From a checkpoint of a small image VQ-VAE: 5300 steps, 48750 training examples.
Rows from block 6 of the encoder, named by matrix and row number. Each number is 200 + 40 x the weight over its row's rms, rounded and kept within 0 to 999. All counts start at 0. After the name is the row's rms in percent of the matrix's.
# fc2: squeeze-excite expand (encoder.blocks.6.se.fc2.weight, 144x9), inputs 0-8
fc2.0,104,86,201,200,223,200,193,199,173,199
fc2.1,047,268,201,199,289,199,163,203,223,202
fc2.2,037,153,200,200,101,199,152,202,191,199
fc2.3,090,128,200,200,204,200,104,200,197,199
fc2.4,042,126,201,200,107,201,199,198,187,201
fc2.5,062,240,203,201,141,201,104,201,207,200
fc2.6,109,100,199,201,217,200,202,200,136,200
fc2.7,036,101,200,199,197,200,200,201,132,201
fc2.8,119,202,200,200,168,200,92,200,241,200
fc2.9,009,118,194,189,125,207,164,207,176,202
fc2.10,045,258,201,200,291,200,160,200,234,200
fc2.11,055,138,200,198,133,199,139,200,249,201
fc2.12,188,203,200,200,152,200,93,200,224,200
fc2.13,054,262,200,200,288,199,160,201,235,202
fc2.14,040,240,201,199,225,200,100,200,247,201
fc2.15,076,242,201,199,159,201,147,200,290,201
fc2.16,054,224,200,199,257,201,280,200,135,200
fc2.17,121,251,200,200,143,200,128,200,258,200
fc2.18,040,243,202,198,137,200,112,199,172,196
fc2.19,053,264,201,199,157,201,110,201,182,200
fc2.20,068,274,201,199,293,200,196,198,214,200
fc2.21,077,267,200,200,290,200,164,203,224,200
fc2.22,064,259,202,199,157,201,123,201,144,200
fc2.23,065,271,200,200,293,200,180,201,217,200
fc2.24,045,247,201,201,161,200,131,203,124,200
fc2.25,109,308,200,200,226,200,157,201,214,199
fc2.26,082,108,199,200,236,200,174,200,264,199
fc2.27,040,160,200,200,215,200,134,199,109,200
fc2.28,049,274,201,202,287,200,172,201,222,202
fc2.29,028,170,199,198,87,199,182,197,183,200
fc2.30,040,144,201,200,94,200,191,198,196,199
fc2.31,016,188,199,197,207,196,162,202,87,198
fc2.32,110,145,200,202,201,201,106,200,250,199
fc2.33,044,107,199,200,147,201,145,200,201,201
fc2.34,040,227,200,197,256,198,105,200,239,196
fc2.35,072,198,199,200,126,200,108,200,182,200
fc2.36,037,108,200,203,265,197,169,201,175,199
fc2.37,056,275,201,200,186,199,107,200,193,200
fc2.38,047,179,200,200,152,200,97,200,233,198
fc2.39,045,219,200,201,275,200,118,200,161,200
fc2.40,008,141,207,199,120,203,215,195,136,207
fc2.41,054,170,201,199,291,201,163,200,261,200
fc2.42,055,275,201,200,284,200,169,202,226,200
fc2.43,009,146,200,201,227,206,272,199,126,198
fc2.44,034,220,200,201,165,200,200,198,87,200
fc2.45,023,294,202,197,155,199,142,194,191,198
fc2.46,009,205,195,207,91,194,160,187,175,198
fc2.47,081,265,200,202,216,201,219,198,102,198
fc2.48,061,284,200,198,276,199,169,200,224,199
fc2.49,059,237,200,199,218,200,118,201,123,201
fc2.50,032,285,198,200,264,199,165,205,243,200
fc2.51,046,274,200,199,227,199,109,200,202,200
fc2.52,052,277,200,199,288,199,177,200,216,201
fc2.53,091,252,200,201,151,200,126,199,138,200
fc2.54,320,128,200,200,202,200,158,200,286,200
fc2.55,026,135,198,206,242,199,231,201,114,202
fc2.56,535,110,200,200,257,200,249,200,173,200
fc2.57,098,268,200,200,172,200,108,199,221,200
fc2.58,053,267,200,199,288,200,164,199,228,201
fc2.59,060,100,200,199,214,198,136,199,203,200
fc2.60,026,228,201,204,88,202,168,201,203,198
fc2.61,210,93,200,200,250,200,197,200,222,200
fc2.62,132,153,200,200,229,200,162,200,300,200
fc2.63,059,120,201,200,261,200,182,201,136,201
fc2.64,061,269,201,199,295,199,181,205,214,200
fc2.65,053,251,199,199,129,202,146,199,138,201
fc2.66,069,276,199,199,129,199,140,202,190,199
fc2.67,043,170,199,201,88,199,195,201,170,201
fc2.68,043,278,200,199,283,199,169,203,223,199
fc2.69,054,266,201,199,297,199,189,200,223,201
fc2.70,064,277,199,200,285,199,174,203,221,201
fc2.71,147,288,200,200,134,200,153,200,207,200
fc2.72,072,277,200,199,285,200,170,201,221,199
fc2.73,082,235,199,200,169,200,168,201,94,200
fc2.74,057,132,200,199,113,201,207,200,153,201
fc2.75,053,184,200,199,164,200,95,200,242,200
fc2.76,075,246,202,200,304,201,171,201,224,201
fc2.77,336,248,200,199,148,200,116,200,249,200
fc2.78,082,121,198,200,273,200,238,198,235,200
fc2.79,049,119,201,200,139,200,191,200,136,199
fc2.80,070,180,200,201,153,199,154,200,298,200
fc2.81,026,188,198,199,196,200,263,199,98,200
fc2.82,017,260,197,197,295,201,160,200,184,200
fc2.83,081,312,201,200,179,201,177,201,170,200
fc2.84,042,138,204,200,144,201,159,200,125,200
fc2.85,017,156,202,199,101,203,181,199,152,201
fc2.86,278,156,200,200,189,200,147,200,298,200
fc2.87,067,277,202,202,281,200,165,201,225,199
fc2.88,143,148,200,200,220,200,131,200,281,200
fc2.89,034,254,199,199,255,199,110,201,219,200
fc2.90,021,170,198,198,145,198,205,204,98,197
fc2.91,031,268,201,195,276,201,151,198,240,199
fc2.92,115,126,201,201,197,200,151,200,281,201
fc2.93,016,268,202,203,123,197,141,200,186,200
fc2.94,113,296,200,200,186,201,146,200,154,200
fc2.95,263,94,200,200,237,200,236,200,177,200
fc2.96,081,265,201,200,275,199,147,200,243,198
fc2.97,072,196,200,201,166,200,87,200,178,201
fc2.98,077,201,198,199,245,199,94,200,164,201
fc2.99,068,288,202,201,137,201,222,202,154,200
fc2.100,052,240,199,203,292,200,135,201,211,200
fc2.101,053,276,199,200,289,201,185,200,222,201
fc2.102,097,201,200,200,216,201,208,199,81,200
fc2.103,071,307,200,200,181,200,160,199,170,200
fc2.104,056,167,202,200,267,202,147,199,122,200
fc2.105,019,136,202,202,116,201,175,200,149,195
fc2.106,063,225,202,199,118,200,121,199,229,200
fc2.107,103,127,200,200,208,200,155,200,283,200
fc2.108,037,138,202,199,184,200,170,200,103,200
fc2.109,340,162,200,200,191,200,154,200,304,200
fc2.110,026,167,201,198,276,199,244,201,126,201
fc2.111,057,156,201,201,179,199,115,200,130,199
fc2.112,076,176,199,199,204,200,127,200,108,200
fc2.113,048,205,200,198,200,200,267,199,101,200
fc2.114,023,123,205,199,113,200,211,203,174,203
fc2.115,071,270,201,201,294,200,183,202,220,200
fc2.116,017,173,194,200,119,196,232,200,122,200
fc2.117,082,261,202,201,296,200,165,201,217,200
fc2.118,014,146,193,199,255,204,146,195,274,203
fc2.119,046,123,200,199,260,200,180,203,267,200
fc2.120,035,279,201,201,287,199,186,203,220,200
fc2.121,052,263,199,200,292,199,165,199,228,201
fc2.122,077,273,200,201,284,200,165,199,227,200
fc2.123,053,269,201,201,293,201,171,202,214,200
fc2.124,084,285,200,199,167,200,222,199,126,199
fc2.125,111,278,200,200,179,200,154,199,124,200
fc2.126,039,187,199,199,204,198,85,200,169,200
fc2.127,050,224,202,200,141,202,104,200,234,200
fc2.128,046,139,200,201,101,200,176,201,183,200
fc2.129,037,280,199,202,279,200,161,204,217,199
fc2.130,131,276,201,200,164,200,135,201,255,200
fc2.131,182,148,200,200,192,200,123,200,275,200
fc2.132,029,187,200,205,84,201,175,197,202,196
fc2.133,051,253,201,202,303,200,170,200,207,201
fc2.134,032,158,201,197,178,198,98,200,159,200
fc2.135,049,282,201,197,282,201,174,206,218,199
fc2.136,059,274,200,199,293,201,194,200,213,198
fc2.137,057,267,201,200,293,200,169,197,220,198
fc2.138,048,260,201,201,217,200,267,200,123,201
fc2.139,047,235,201,199,136,199,117,202,152,199
fc2.140,078,96,200,200,246,200,197,199,163,200
fc2.141,023,141,203,200,234,202,189,199,102,201
fc2.142,049,130,203,198,106,199,179,202,188,199
fc2.143,072,97,201,201,238,200,191,199,154,201